{
  "model": "multi-label image tagger",
  "dataset": "larger renderings of crowded toy scenes",
  "train_examples": 90422,
  "image_size": 96,
  "crop_scale_min": 1,
  "horizontal_flip": false,
  "color_jitter": 0.1,
  "arch": "convnext",
  "isotropic": true,
  "norm": "layernorm",
  "hidden_act": "swiglu",
  "mlp_ratio": 3,
  "inner_norm": false,
  "drop_path": 0.15,
  "patch_size": [12, 12],
  "layers": 10,
  "width": 256,
  "kernel_size": 7,
  "num_labels": 52,
  "mixing": "mixup",
  "init": "xavier_uniform",
  "residual_init": "scaled_by_depth",
  "optimizer": "soap",
  "beta2": 0.99,
  "learning_rate": 0.0022,
  "beta1": 0.95,
  "shampoo_beta": 0.99,
  "eps": 1e-08,
  "precondition_frequency": 32,
  "max_precond_dim": 1024,
  "one_sided": false,
  "adamw_lr_other_params": 0.0018,
  "max_grad_norm": 1.0,
  "max_steps": 40000,
  "batch_size": 128,
  "epochs": 56.6,
  "lr_schedule": "wsd_sqrt",
  "decay_fraction": 0.3,
  "final_lr_fraction": 0,
  "warmup_steps": 2000,
  "weight_decay": 0.05,
  "adamw_weight_decay_other_params": 0.05
}
Rows from block 4 of a small multi-label image tagger, named by matrix and row number. Rows with one number belong to one neuron. Each number is 128 + 24 x the weight over its row's rms, rounded and kept within 0 to 255. All counts start at 0. After the name is the row's rms in percent of the matrix's.
Before each neuron's rows are labels from the 100 images, of 14976, where the neuron reaches its largest size: "peak on" is the class under the peak. Only what is clearly more common there than usual is listed. The data: larger renderings of crowded toy scenes. In brackets: how many of the 100.
# gate: MLP gate (model.blocks.4.mlp.gate.weight, 768x256), inputs 86-171
# fc1: MLP up (model.blocks.4.mlp.fc1.weight, 768x256), inputs 86-171
# fc2: MLP down (model.blocks.4.mlp.fc2.weight, 256x768, transposed), outputs 86-171

peak on: arch (27)
gate.482 104 [159 129 128 110 144 139 116 104 156  84 131 122 148 124 148 123 116 127 152 116 156 111 132 111 133  81 107 160 129 145 110 101 123 126 135 118 153 126 117 120 129 151 180 105 113 111 165 155 175 132 170 151  97 151 135 138 113 124  93  97 128 161 164 139  95 118  71 151 110 114 143 111 118 135 163 135 128 148 137 165 155 119 152 170 182 132]
fc1.482 101 [127 132 125 134 112 141 130 109 129  91  90  88 118 151 129 116  80 139 120 137 160 105  77 126 103 136 104  95 159 164  81 119 165 141 152 142 139  82 124 138 120 122 105 137  94 130 165 130  99 159 102  82 114 165 145 122 164 155 143 141 143 148  81 125 121 138 166  93 104 155 140 114 160  93  98 129 137 107 128 118 150 141 137 105 117 100]
fc2.482 103 [121 109 142 147 171 127 162 137 124 116 143 155 138 104 147 130 148 106 160 139  94  74 137 124 127 141 153 115 101 138 125 126  78 111 174 143 141 127  82  91 111 136 123 120 175 155 105 108  83 121 118 118 103 156 151 103 122 109  92 139  74 163 126 157 131 125 122 153 118 137 131 113 127 157 146  95 122 140 145  94 136 106 126 143  90 133]

peak on: arch (30)
gate.590 096 [112 112  86 162 129  90 119 161 103 137 161 132 124  96 123 137 147  89 108 143 129 116 137  82 101 142 126 130 118 122 130 122 132 143 111 107 156 174 134 112 110 110 151 140 128 126 152 131 128 158 145 134 154  89 162 116 109 168  92  97  81 126 115 144 114 161  94 113 167 112 125 129  86 142 176 124 154 125 164 134 151 166 166 143 134 135]
fc1.590 102 [124  82  87 126 110 119 131 131 126 137 160 198  97 136  81 130 111 143  85 162 140 139 138 116 147 123 144 158 153 123 138 125 161  97 142 127 148 163 139 106 120  92 127 132 140 124 118 156 160 144 103 123 122 113 174 138 120 111 121  98  68 148  93 134 117 132 118 127 148 164 150 136 109 123  91 127 151 108 151 110 129 152 120 168 136 120]
fc2.590 099 [143 152 134 151 122 145 150 163 105 123 122 113 132 107 114 169 183 189 139 144 108 101 121 131  67 120 156 161 115  99 117 145 150  73 154 127 133 101 124 122 130 153 118 144 118 139  87 123 139 133 115 162 116 130 149 132 108 144 122 160 121 110 117  79 150 148  98  98 100 102 114 115 122 101 143 135 110 133 139 112 118 107 109 134 138 166]

peak on: house (28)
gate.645 101 [144 153 138  93 127 144 129 134 155  90 116 102 101 130 116 134 102 129 159 109 115 117 130  70 149 162  79 149 139 127 150 142 155 130 169 122 149 162 125 125 130 168 121 173 101 151 179 110 143  81 137 113 127 124 148  99 101 118 133 171 124 118 128 143 167 109 155 128 101 140  92 151 167 140 152 103 132 127  91  76 116  84 127 136 147  90]
fc1.645 103 [120 165 100 172 140 124 127  82 130 120 140 120 113  88 146 190 122 158 139 104  98 119  94 138 139 131 104 158  95 154 119 144 129 151 145  82  92 124 156 103 144 159 146 135 126 117 135 143 112 110  87 130 153 109 156 108 125 123 140 157 160 136 132 158 160  77 126 135 160 115 152 149  90 125 123 166 129 106 128 116 121 149 120 157 117 144]
fc2.645 102 [162 118 118 150 124 122 106 147 135 154  86 104 137 158  88 103 152 179 158 143 168 134 136 136  94 105 160 107 168 120 168  89 126 136 147 105 148 135 131 105 118 138 108 161  95 151 134 121 157 112 142  81 121 157 125 101 129 100  97 134 113  96 146 125 125 159 143 148 101 134 144 140  91 126  96 113 119 115 127 140 119 142 143  98 113 169]

peak on: house (99)
gate.544 109 [ 75 110  84 161 116 129 120 176  98  99 148 129 171  96 113 115 108 151  92 170 109 125 108 104 127 118 148 143 110 145  97 122 134 135 125 105 139 161 114  93 119 137 125  74 110 125 129 108 126 145 120 132 156 148 122 154 185 138  74 109 110 151 101 160 129  74 186 161 122 119 111 117 138 147 128 143 105 120  74 162 109 148 148 106 102 149]
fc1.544 105 [128 158 121 119 111 136 155 177  94 122 144 159 139 158 120 100 142 124  71 117 107 115 112  98 112 128 152 121  90 134 138 133 117 127 136 105 125 134 100 109 128 162 118  84 119 136 106  85 123 171 143 136 143 145 127 151 122 132 137 119 109 130 133 137 151 111 163 100 106 122 113 119 122 146 112 143  82 106 125 158 114 146 137 169 107 177]
fc2.544 105 [157 115 154 151 135 116 111  50 128 137 151 140 110 162 118 117 141  87 164 178 125 117 199 132 121 130  87 126 121 123 106 139 148 143 188 137 116 100 129 165 159 120 152 136 129 154 139 150 138 166 101 109 116  83 142 176  99  93 118 126 126 137 132  88 151 130 130 111  89 163 127 110 132 125 147 155 123 132 139 166 113 123 112 149 133 130]

peak on: umbrella (36)
gate.251 103 [151 106 141 110 171  99 159 115 156  94 134 142 151 122 138 146 146  94 102 176  78  82 138 134 173 119 122  90 103 135 131 173 172  97 138 136 126 146 147 103 140 172  93  91 122 117 197 133  92 141 152 125 156 111 129 134 162  96 136 180  72 137 111 143 126 124 125 104 152 115  99 150 113 164 126 104 130 149 137 165 102 132 130 129 102 102]
fc1.251 103 [121 111  91  97 154 125 141 109 143 105 148 182 107 126 113 125 155 120 120 179 103 131  87 107 168 119  94  96 144 149 159 169  98 115 152 133 125 102 124  73 133 107 143 124 118  85 122 143 121 109 115 113 151 112 109  77 110 126 146 133  95 122 143 113 110  92 158 108 150 104 119 150 148 103 114 149 113 128 140 138 138 145 172 132 115 116]
fc2.251 095 [132 175 134 152 127 168 113 112 123 154 116 122 120 151 152 129 174 126 148 151  99 148 134 115 110 129 137 137 134 127 144 118  80  98 148  87 127 120 127 149 159 132 170 173  88 148 154 139 159 108 131 124  98 117 123 130 162 148 166 120 168 135 129 145 153 117 121 105 150 129 159 132 130 120 122 201 137 128 162 120 101 159 143 154 121 109]

peak on: ladder (31)
gate.559 113 [126 142 120 125 139  90 117  88 130 148 155 140 125 146 130 131 122 144 152 124 152 132 121 139 152  95 126 107 125 128 129 141 126 181 126 130 110 146 124 102 132 146 109 166 158 128 132 118 108  99 110 137 144 129  97 113 121 170  93 124 115 107 157 138 135  60 110 154 140 155 111 144 112 150 137  73  89 120 136 134 193 160 161  90 140 152]
fc1.559 110 [132 104 126 122 139 142 158  91 161 147 158 126 118  97 146 170  87 141 143 127 189 163  65 144 132 101 145 127 112 110  69  97 148 122 151 150 125 130 133 126 131 128 124 132 152 154 155 138  99 113 150 127 144 147 101 104 124 152 119 121 132 132 162 136 150 122 109 127  93 168 134 120 152 135 126 135  76 123 161 141 161 162 152 146 145 123]
fc2.559 118 [137 174 140 135  88 141 111 104 132 123 133 106  98 159 153 144  89 104 120 156 128 119 143 151 111 153 140 119 142 122 123  81 113 117 134 110 110 130 100 157 111 120 152 173 132 166 121 136 118 169 126 160 156 116 132 145 164 131 133 145 167 149 100 130  87 153 110 124 109 151 126 105 123 146 149 126 156 128 101 116 130 131 157 124 105 105]

peak on: arch (27)
gate.173 102 [120 137 166 127 107 121 127 108 130 141 131 113 137  87 140  92 110 140 138 130 147 140  90 117 142 178 124 122 127 106 102 106 116 116 147 129 143 112  97 158 135 136 106 140 113 121 139  81 141 125 119 112 142 131 166 108 122  78 138 106 127 149 145 121 134 135  89 148 127  95 110 105 142 107 144 133 150  77 134 104 148 151 122 129 116 169]
fc1.173 104 [113 149 111 146 114 112 112 123 116 158 139 118 142 151 135 156 134 118 133 122 115 126 140 131 101 133 137  49 122 114  79 151  87 142 135 100 128 112 149 132 127 121 137 156 125 143 122 101 134 108  83 132 177  88 168 131 121 145 181 127 168 144 147 122 130 160 121 140 119 172 119 141 142 120 125 148 147 106 108  86 150 195 119 105  90 154]
fc2.173 093 [ 96 126  91 164 108  96 143 163  92  81 120 164  88 141 115 181 162 172 152  92 104 140 121 109 108 155 169 114 129 126 110 108  88 107 131 181 141 130 124 129 145 126 146 106 191 160  98 130 125 164 134 144 118 167 142 181 163 135 142 128 123 150 147 127 143 116 124 130 168  88 113  95 171 165 108 105 118 115 136 102 185 101 125 132 143 147]

peak on: house (27)
gate.691 105 [141 117 120 119 161 113 127 125 151 133 132 129 194 112 130 128 139 143 112 106 115 166 173 109 159 143  84 156 149 140 112 114 174 138 128 135 111 104 107 146 100 133  98 166 100 121 141 113 118 145  78 127 124 151  92 125 129 127 123  95 123 130 100 131  96 141 139 120 115 141 134 128 140 142 169 156 107  75 123 163 149  66 121 142 129 170]
fc1.691 105 [133 125 101  98 155  93 115  81 123 122 116 139  73 126 138 111 143 116 175 130 100 140  92  84 116 139 148 119 119 127  97 159 126 150 131  85 106 170  97 128  78 147 122  97 128 133 107 137 157 131 113 128 116 125 118 100 151 135 119 188 106 148 126 108 103 115 109  73 141 160 161 104  56 128 148 151  74  89 147  97 110 133 121 149 191 129]
fc2.691 103 [131 113 178 132 134  69 143 143 151 108 160 110 102 111 147 115  84 145 116 139 136 159 141 153 118  90 116 113 103 143 149 146 118 135 140 130 101  93 138 108 162 153 145  94 120  88 144  93 135 127 138 108 122 119 156 114 112 128 135 109 146 125 127 132  70 137 104 149 132 135 130 139 141 104  77 110 161 125 132 134 156 135 102 125 112 104]

peak on: umbrella (42)
gate.617 106 [116 129 101 155 140 210  90  87  96  59 113 123 121 150 144 128 125 108 138 148 157 129 150 103 129 132 126 103 124 109 144  96 149 102  98 105 121 174 153 102 128 159  82 141  99 124  91 144 197  97 106 143 163 116 133 141 137 106 134 111 147 112 159 132  99 125  90 126 119 100  98 129  95 163 134 151 125 127 165 110 129  94 182 129 148 144]
fc1.617 104 [111 103 108 126 110 109  90 136 141 140 124 126 139 112 101 136 114 135 112 130 121 131  80 129 110  97 128 135 171  63  81  94 104 106 142 116 115 138 136 130 134 122 113  75 119 157 108  98 167 127 119 145 131 164 133 153  99 141 130 145 161  61 123 158 122 112 146 154 130 146  94 171 151 112  83 125 136 157 118 140 149 125 173 144 115  92]
fc2.617 099 [139 157 121 108 112 133 129 134 123 141 113 139 102 136  81 183 118 131 104 117  77 124  99 105 163 100 111 132  96 133 152 168 140  98 117 106 144 149 136 124 131 111 138 195 122  92 164 113 135 110 147  93 106 133 103 137 113 137 134 119 144 146 105 141 110 105 153 128 121 162 100 137 120 132 112 105 162 134 163 195  96  89 123 174  98 128]

peak on: umbrella (63)
gate.313 104 [113 105 139 154 181 146 107 110 115  98 102 136 135 103 111 127 111 149 173 159 150  89 147 133 122 129 155 119 123 146 117 135 139 142 139 137 114 115 140 116 103 119 134 157 124 162 141 147 145 166 138 118 108  97 137 141 105 148 154 111 136 144 146 192 152 127 131 136 127 132 135 158 109 134 140 146 152 147 142 113 127 134 149  83 115 136]
fc1.313 107 [137 110 124 137 120 129 140 157 149 106 113  87  84 119 124 116 134 121 150 114 102  91 123 132 102  92 115 126 137 130 125 128  79 128 119 163 121  91 140 162 189 111 126 141 115  84 113 134  99 136 123 135 121 133 128 129 141 144 123 123 118 125 120  32 135 117 121  94 143 144 147 125 105  90 140  95 163 114 138 101 143 172 134 119 100 131]
fc2.313 106 [127 150 154 128 132 122 106  75 112 142 131 167 147 115 100  92 148 115 100  89 115  80 117 121 118 128 124 135 114 136 128 121 122 140 158 111 148 139 134 121  86 147 123 177 127 159  64 122 128 131  99 102 128 110 145 144 106 144 135 132 135 124 137  85 115 105 137 163 102 156 191 111 116 162 168 135 140  90 120 111 131  85 146  78  91 145]

peak on: table (52)
gate.422 100 [155 137 112 172 115 100 134 150 113 139 157 134 146 118 150 128 170 134 146  78 167 144 146  98 147 129 207 129 140 154 113 153 103 183 105 143 159 148 128  67 123 157 108 131  88 133 121 118 143 106 141 167 124 147 151 118 125 125 160 124 104 133 109 119 102 102 130 102 106 111  79 119 145 135 112 100 146 112 122 143 163 113 149 170  73 157]
fc1.422 100 [141 148  77 132 108 107 119 131 142 130 184 145 163 111  98 123 116 130 117 112 110 132 124 108 138 128 111 128 139 147  99 151 179 171 121 120 144 104 135 123 141 145 155 157 127  95 143  80 100 137 114 135 144 159 105 145  83 112 100 113  89 100 118 155 121 112 163 164 109  98  96 172 117 125 104 116 153 141 140  98 142 113 163 151 144  90]
fc2.422 098 [ 96 106 108 133  88 167 125  56 142 159 144 113 133 155 134 175 142 171  96 135 153 102 115 155 126 118 144 151 134 117 147 142 149 112 121  97 123 123 132 134 101 123 150 113 176 126 129 149 151  85 107 130 112 100 162 111 114 150 131 124 153 132 121 130 117 119 136 144 126 173 109 138 111 168 112 110 160 109 142 109 109 126 152 130 138 171]

peak on: table (65)
gate.695 102 [107 118 143 110 104 107 144 142 109 149 130 159  95 100 126 105 120  99 125 176 126 174 110  93 156  94 148 143  91 119 143 121 175 158 143 115 164 140 116  94 154 135 131 119 116 134  82 137 131  89 137 160 137 131 144 136  96 120 142 114 115 139 120 151 134 117 130 128 151 126 165 136 109 159 104 111 136  95 141 106 159 144 110  95  97 119]
fc1.695 105 [147 128 138 146 101 117 127 138 130 111 159 130 138 153 112  93 124  83 117 160  93 111 134 131 165 103 112 110 160 171 153 133  97 162 100 141 120 123  92 139  97 102  93 167 117 143 125 114 142 191 135 138 128 160 146 139 116 122 112 138 118 116 141 154  47 118 123  98 146  87 132 123 116 104 136 111 177 127 131  90 171 124 130 124 141 140]
fc2.695 104 [ 88 121 119 124 122 124 135 129 108 163 133 155 120 132 124 125 108 140 138 136 132 176 104 140 117 108 151 112 108 109 120 104 139 153  92 162 131 156 154 180 101 116 119 134 103 133 127 162 131 126 116 134 144 115 136 126 151 121 136 141 110 154 155 130 148 121 118 121 179 108 127 144 118 108 146 171 124 130 164 157 158 130 102 105 176 139]

peak on: barrel (100)
gate.464 104 [140 106 102 129 124 119 157  87 143 132  89 143 107  97 116 132 130 109 142 148 123 149 122 136 121 138 116 142 138 130  94 140 112 118 103  99 134 142 130  80 103 146 164 103 123 120  91 151 157 126 100  98 169 114 111 163 121 165 163 171 112 118 111 129  94 176 105 108 121 107  82 144 117 118 161 103 142 133  87 162 147 128 125 115 135 130]
fc1.464 104 [108 127 134  95 152 135 128 146 131 134 142 122 133 135 121 101 144 140 161 162 114  79  99 115 137 136 154 111 133 137 116 112 145 133 159 143 138 131 130 121 131 159 101 104 141 146  88 149 166 145 127 129 157  95 123 116  96 157 103 132 102 103 128 118 132 120  86 150 110 100 106 131 135 116 133 155  82 132 146 125 148 105 135 163 122  86]
fc2.464 102 [ 72 135 125 116 136 148 118 138  98  68 162 118 164  97 108 136 133  90 147 121 138 111 121 110 128 129 122 112 123 120 148 105 115  89 119 144 130 161 151 124 123 150 109 173 115 146 112 116 155 118  94 131 129 156 162 159 136 164 113 110 155 149 113 131 193 116 110 184 143  88 111  95 113  89 170 205 121 121 143 126 121 103 134 112 134 132]

peak on: barrel (40)
gate.718 106 [ 84 163 166 104 131  97 134 104 120 110 122 145  67 112 129 162  88  95 119 110 120 143 127 144 133  98  93 133 153 136 109 147 108 109 149  99 143 141 146 168  96 145 118 120  96 137 114 116 138 134 146 207 169 108 120 132 157 152 146 143 108 150 137 142  81 149 140 128 121  94 145 150  86 129 150 113 117 121 114 121 155 116 130 142 135 121]
fc1.718 099 [105 117 138 119 154 125 111 156 111 129 119 125  73 154  87 117 133 107 131 122 139 140 157 143 152 106 119 156 104  87 140 168 128 104 129 110 110 139 133 148 155  73 143 107 132 108 155 113  92 107 135  76 130 138 156 115 155  99 105 142 166 144 117 131  80 119 156 130 142 115 143 141 111 111 101 187 113 143 129 102 162 158 153 118 142  92]
fc2.718 097 [144 153 159 111 122 138 108 103 147 113 133 145 105 177 123 124  71 114 150 131  82 111 101 123 179 123 136 120 121 121 133 130 117 155 141 150 129 107 135 129 115 139 154 108 172 100 131 130 147 148 165 158 113 141 122 110  85  67 117 130 133 134 124 141 102 135 161 123  98 152 131 174 141 138 144  90 141 131 124 122 117 157 150 129 126 126]

peak on: table (45)
gate.572 104 [146 102 125 129  82 166 162 151 119 139 128  82 130 134 149 110 157 134 139 142 143  89 129 121 157 125 106 138 155 144 143 124 141 206 104 111 162 126 124 135  98 102 121 141 176 111  86 155 152 125 101 102 120 118 111 165 204 131 127 126 167 134 139 157 108 107 120 182 112 134 115 147 132  92 145 100 124  84 119 113 119  69 138  92 131 105]
fc1.572 101 [133 118 182 170 139  97 143 138 148 125 157 143 104  75 119 143 179 140 135 149 108 167 126 132 156 115 115 127 146 133 109 130 196 134 152 107 152 128 142 149 106 148 156 138 112 166 121 134  77 127 124 114 111 110 144 111 149  87 152 169 141 132  92 135 142 109 146 106 147 103  98  99 157 150 149 120 166 156 122 140 179 122  94 147 135  75]
fc2.572 099 [127 128 103  95 143 105  96  91 132 165 136 128 139 114 153 130 140  74 142 134 159 161 113  99 152 140  91 100 122 143 101 140 158  87  87 137 120 154 159 114  87 143  91 136 145 142 126 141 160 120 146 138 121 123 135 140 156 116 145 125 108 173 144 124 121 143 155 138  97 149 191  80  85 129 129 121 101 145 162  98 161 150 166  90 139 112]

peak on: umbrella (42); tree (33)
gate.564 114 [134 141 124 160 197 126 118 122 165 181  93 139 151  97 119 155 155 129 134 141  93  85  89 115 151 127 162 103 123  96 153 146 135 102 131  92 125 124 169 119 122 138 136 170 121 108 137 105 114 123 104 141 117 124 152 137 146 137 152 110 150 120 139  43 143 119 137 102 127 192 110 128 124 119 121 140 101 149 127 151  83 146 113 141 138 107]
fc1.564 114 [153 167 103 156 120 140 167 121 115  86 135 111 130 128 114 117 129 135 138 127 163 142 119 130  91 116 121 148 117 171 120 118 115 140 118 103 119 100  90 126 114 147 120  82 122  73  88 173 121 116 137 152  91 129 101 108 105 121 112 143 146 125 115 166  94 151 171 175 130  97 125 159 147 123 127 134 156 130 130 116 148 105 142  74 144 155]
fc2.564 107 [138  97 164 118 122 149 136 153 122  82  91 167 100 114 119 121 149 114  90  80 108 149 124 111 116 153 101 166 157 134 127 102 114 139 125  98 151 138 100 116 133 162 141  93  84 134 101 115 167 111 109 105 123 112 143 118 148 126  98 122 113 110 122 135 116 159 140 102 126 144 133 201 103 104 142 138 119 125  96 121 109 122 118 127 132 136]

peak on: house (30)
gate.231 096 [145  90 138 154 117  89 139 135 110 149 134 115 135 101 119  76 123  84 157 124 113 193 123 107  97 132 138 129 109 126 135  92 159 114 130 117 134 122 151  93 115 122 133 152  85 137 117  72 130 103 111 145 130 144 139 103 156 127  94 134 134  97 134 128 111 126 123 109 162 106 164 101 120 128 169  95 125 115  94 124 138 119 102 166  92 114]
fc1.231 096 [138 155 157 102 151 126 167 149 126 157 128 106 130 107 139 118 121 140 155 113 130 151 161 173 136 128 105 129 118 130 129 100 144 160  75 156 112  57 134  89 123 132 109 160 130 160 178  83 174 131 157 142  98 147 134 140 102 134 105 115 156  85 124 132 156 111 143  97 120 109 120 111 104 101 106  92 147 132 116 129 155 113 156 107 117 157]
fc2.231 093 [115 113 134 132 190 139 151 109 161 138 143 104 150 110  98 141 144 107 117 186 126  74 158 127 122 115 147 115 101 127 112 146 172 151 157 141 119 129  89 168 124 107 172 122 110 116 155 104 140 168 135 138 189 123 133 123 149 120 120 142 146 109 129 148 121 137 135  91 142 167 143 107 130 144 144 188 105 152 135 127 130 119 116 118 168 102]

peak on: umbrella (34)
gate.647 100 [132  94 111 137 143  60 123 139 149 175 106 142 112 125 141 142 142  92 105 160 122 141 124 112 123 134 147 144  90 138 165 135 116  82 146 149 180 143 119 117 126 144 201 155  85 142 114  97 113 145  95 130 129  99 102 163  97 118 153 105 177 121 129 117 182 140 136 109 123 138 103 110 123 131 107 121 107 129 105 135 105  92 109 132 128 128]
fc1.647 099 [193 109 110 130 139  94  84 130 149 150 148 130 116 128 126  94 152 143 138 196 132 122 156 118 141  98 144 135 104 125 160 152 104  86  97 133 149 146 109 156 151  87  95 125 110 100 168  88 161 121 120 112 127 150 127 120 142  94 161 111 130 143 122 105 131 142 103 128 133 120 109 140 126 142 128  96  80 134 118  98 108 135  93  95 140  86]
fc2.647 100 [ 90  97 112 131  95 150 128 112 142 132 182 135 118 131 135 166 151 132  95 148 111 175 122 153  95  76 153 142 128 128 152 109  99 129  87 108  95 126 138  92 120 125  88 136 185 164 179 123 111 108 171 121  98 162 148  78 168 107 140 157 108 114 124  90 117  88 108 114 145 142 129 115 197 157 131 126 152 117 141 139 104 130 160 153 141 135]

peak on: table (32)
gate.442 087 [152 182 151 128  90 156  77 142 128 111 128 162 167 115 141 135 125 151 126 146 128 110  82 110  99 125 132 150 141 131 109 115 145 140 147 135 105 147 108 116 135 166 149 172 115 130 104 144 148 101 139 138 115 119 189 170 135 105 138 126 117 117 113 123 162 122 135 139 101 122 165 178 102 151 127 157 159 118  76 177 120 129 125  88  82 164]
fc1.442 093 [106 101 117 156 138 127 144 134 101 129 100 125 177  92 104 147 107 139 107 104 117  59 157 161  89 110 145 129 151 111 139  91 136 165 122 137 143 171 139 168 118 116  92 107 169 134 144 124  72 154 169 113 151 138 108  91 155 128 117 166 153 164 126 134  98 120 110 140 149 129 141 162 109 139 155 173  95 155 118  85 146 115 114  98 173 107]
fc2.442 095 [118 105 137 110 163 139 141 115 129 115 107  90 109 147 128 123 113 131  79 106 124 110 159 106 153 143  88 127 111 127  99 173 150 153 130 186 153 133 138 136 144 114  82 118 156 142 131 146 131 144 109 164 106 142 122 121 105  98  93 118 120  81 106 150 123 158 124 107 121 141 129  99 138 118 161 121 134 115  97 129 133 119 111 126 124 164]

peak on: ice cream (40)
gate.292 097 [157 171 149 105 140 119 173 118 169  74 116 144  86 147 135  64  90 122 116 138  95 161 114 107 146 151 149 106 113 124 163 110 147 124 103 114 144 130 161 115 133 132 139 168 115 100 103 114 115 149 105 159 115 100 103 125 149 135 120 127 174 143 132 110  95 132 138 172 157 122 117 141 138 120 108 167  91 173 141 115 154 157 133 118 121 149]
fc1.292 099 [138 130 162 135  98  97 136 119 136 106 129 135 105 114 125 149 104 103 115 188 110 136 114 118 154  86 110 168 178  93 175 101 116 127 163 148 126 109 157 235 102 161 149 132  83 135 117 162 121 158 144 166  78 138 136 126  89 162 115 126 128 108 115 144 124 100 144 112 122 152 146 138 143  94 121 140 125 119 138 138 129 134 122 122 125  77]
fc2.292 095 [135 110 115  94 121 109 124 117 119 104 120 115 142 128 124 111 117 135 125 109 146 118 115 130 125 139 111  91 110 122 118 114 104  70 135 118 135 117 170 159 126 143 144 115 119 103 111 147 123 105 138 135 171 133 132 136 163 113 106 116 141 143 135 129  96 125 124 145  60 112 145 147 146 147 154 126  96 135 134 138 159 149 144 107 137 151]

peak on: arch (66)
gate.68 109 [115 122 164 129 122 137 139 150  98 138 106 133 116 124 120 153 165 128  74 140 126 129  83 139 158 158 117 121 143 129 136 152 100 119  76 133 133 163 117 133  93 118 144 134 125 113 130 176 150 119 103 124 179 131 167 132  71 134  70 133 124 126 137 150 111 157  92 127  93 127 103 170 115 159 143 119 160 130 177 126 138 129 129 134 143 119]
fc1.68 106 [150 145 136 146 146 140 118 115 118 132 138 160 133 130 148 136 137 163  98 130 126 102 107 126 104 141 143 132 124 103 147 117 140 119 118 127 117 162 109 115 164 137 157  92 105 109 122 115 173 150 130 132 114 149 123 145 124 143 148  81  94 120 126 145 159 109 152 160 118 108 143 124 142 148 159  90 124 135 127 132 162 153 195 138 134 127]
fc2.68 105 [ 83 145  88 111 129 120  81 134 154  89 129 154 154 133 173 118 172 135 129  93 117 115 135 102  88 125 111 106 119 130 103 119 146 147 112 111 153 119 120 153 148 112 131 102 123 132 155 124 143 131 142 168 104 156 130 125  98 124 141 155  96 174 120 125 132  86 117 149 127 137 131 151 121 108 117 148 112  72  98 107 112 159 154 127 166 135]

peak on: house (59)
gate.761 103 [ 96 118 124 123 130 147 137 141 112  69 103 143 146 135 130  94 142 118  95 132 145 133 118 144 145 116 117 149 145 136 161 121 120 136 137 140 132 193  97 121 104 150 182 158 137 114 117 130 108 145 144  90 127 139 127 137 122 139 181 152 101 202 100 115  99 126 128 122 142 150 179 118 141 133 100 122 115 104 146 105  83 163 171 111 100 166]
fc1.761 107 [ 52 100  79 114  94 164 118 191 140  79 140 125 137 111 133 138  92 133  98 125  94 106 148 134  82 101 125 145 140 115 137 122 123  94  89  48 147 204 119 124 141 115 115 150 127 157 137 155 120 135  85 114 147 126 106 177 108 167 123 114 133 163 138 174  96 141 109 121 138 130 106 142 135 138 109 165 159 173 120  99  80  98 148 138 137 145]
fc2.761 101 [124 145  69 144 100 148 125 128 126  84 115  92 154 149 131 116 102  85 145 147 166 100 162 135 115 115 129 116 115 141 103 136 160 113 131 133 137 101 101 176 139 146 116 128 149 171 139 170 138 103 122 124 138 160 143 125 129 125  88 159 115 101 126 126 146 138 133 110 137 129 109 126 114 178 143 102 118 131  91  91 137  94 127 136  94 135]

peak on: ice cream (38)
gate.250 095 [ 99 154 119 138 109 149 144 124 132 136 146 121  90 161 137 157 172 121 153 106 118 167 153 130 168 152 186 121 126 120 109 174 131 159 104  93 127 160 108 110 117  98 116 117 176  94 140 153 119 127 112 112 141 145 132 101 140 126 104 121 132 154 121 153 155 178 149 164 107 110 107 123 111 119 109 118 101 135 133 129 118 150 146 132 135 104]
fc1.250 100 [131 133 115 121 147 107 160 146 124 103 169 155 145 135 131 152 124 130 128 129 117 120 109 135 119 117 147 110  89 111 112 132  90 131 150 171  63 134 119 157 133 120  93  95 115 140 119 115 110  84 140 112 132 133 139 156 143 132 123 135 110 136 135  95 114 125 148 103 127 135 117 152 181 148 143  95 132 127 107 108 152 204 107  92 109 118]
fc2.250 098 [120 178 118 107 135 158 143 175 134 150 147 134 108 123 113 110 104 126 133 117 159 107 140 111 120 155 135 155 134 130 104 145 119 122 129 116 143 136 105 117 129  98 129 131 112 147 114 163  92 164 124 125 149 126 157 118 100 149 149 124 160 153 136 144 125 156 150 113 123  82 115 114 129 111 136 120 123 142 122 149 109 101 155 122 143 130]

peak on: house (93)
gate.151 113 [ 85 106 124 163 173 129 136 109 124 148 111 172 152  89 127 118  88 165  98 144 124 112  93  99 151 154 138 129  80 165 164 133 129 140 109  88 109 135 116 134 103 127 138 130  73  99 106 178 120 139 116  80 145  93  79 145 116 152 155 109 170 159 132 139 152  87  94 114 158 151 122 169 114 150 104 159 107 119 107 160  85 128 142 134 138 148]
fc1.151 108 [164 146 149 115 112 102 105 104 141 149 123 104 156 168 138 135 128 125 171 153 101 120 157 110  84 127 116 136 108 106 170 171 155 107 149 146 117 111 162  66 155 148 104 140 120 136 107 110 137 120 139 145 141 126 180 129 151 110 126 153 111 116 114 129 108 146 138 116 100 178 120 145 127 132 127 108 100 150 122 117 192 102 138 130 115 120]
fc2.151 110 [151 100  94  97 115 138 126 210 111 125 148 126 105 112 134 100 115 166 115 118  93 156  66 113 107 111 174 162 108 142 124 117 115 104 175 115 157 148 155  87 118 161 119 139 133 131 100 107 110 132 152 126 119 129 148 124 102 181 134 133 140 127 131 109 124 103 117 155 137 108 108 122 114 115  81  93 100 120 121 138 144  97 155 152 114 131]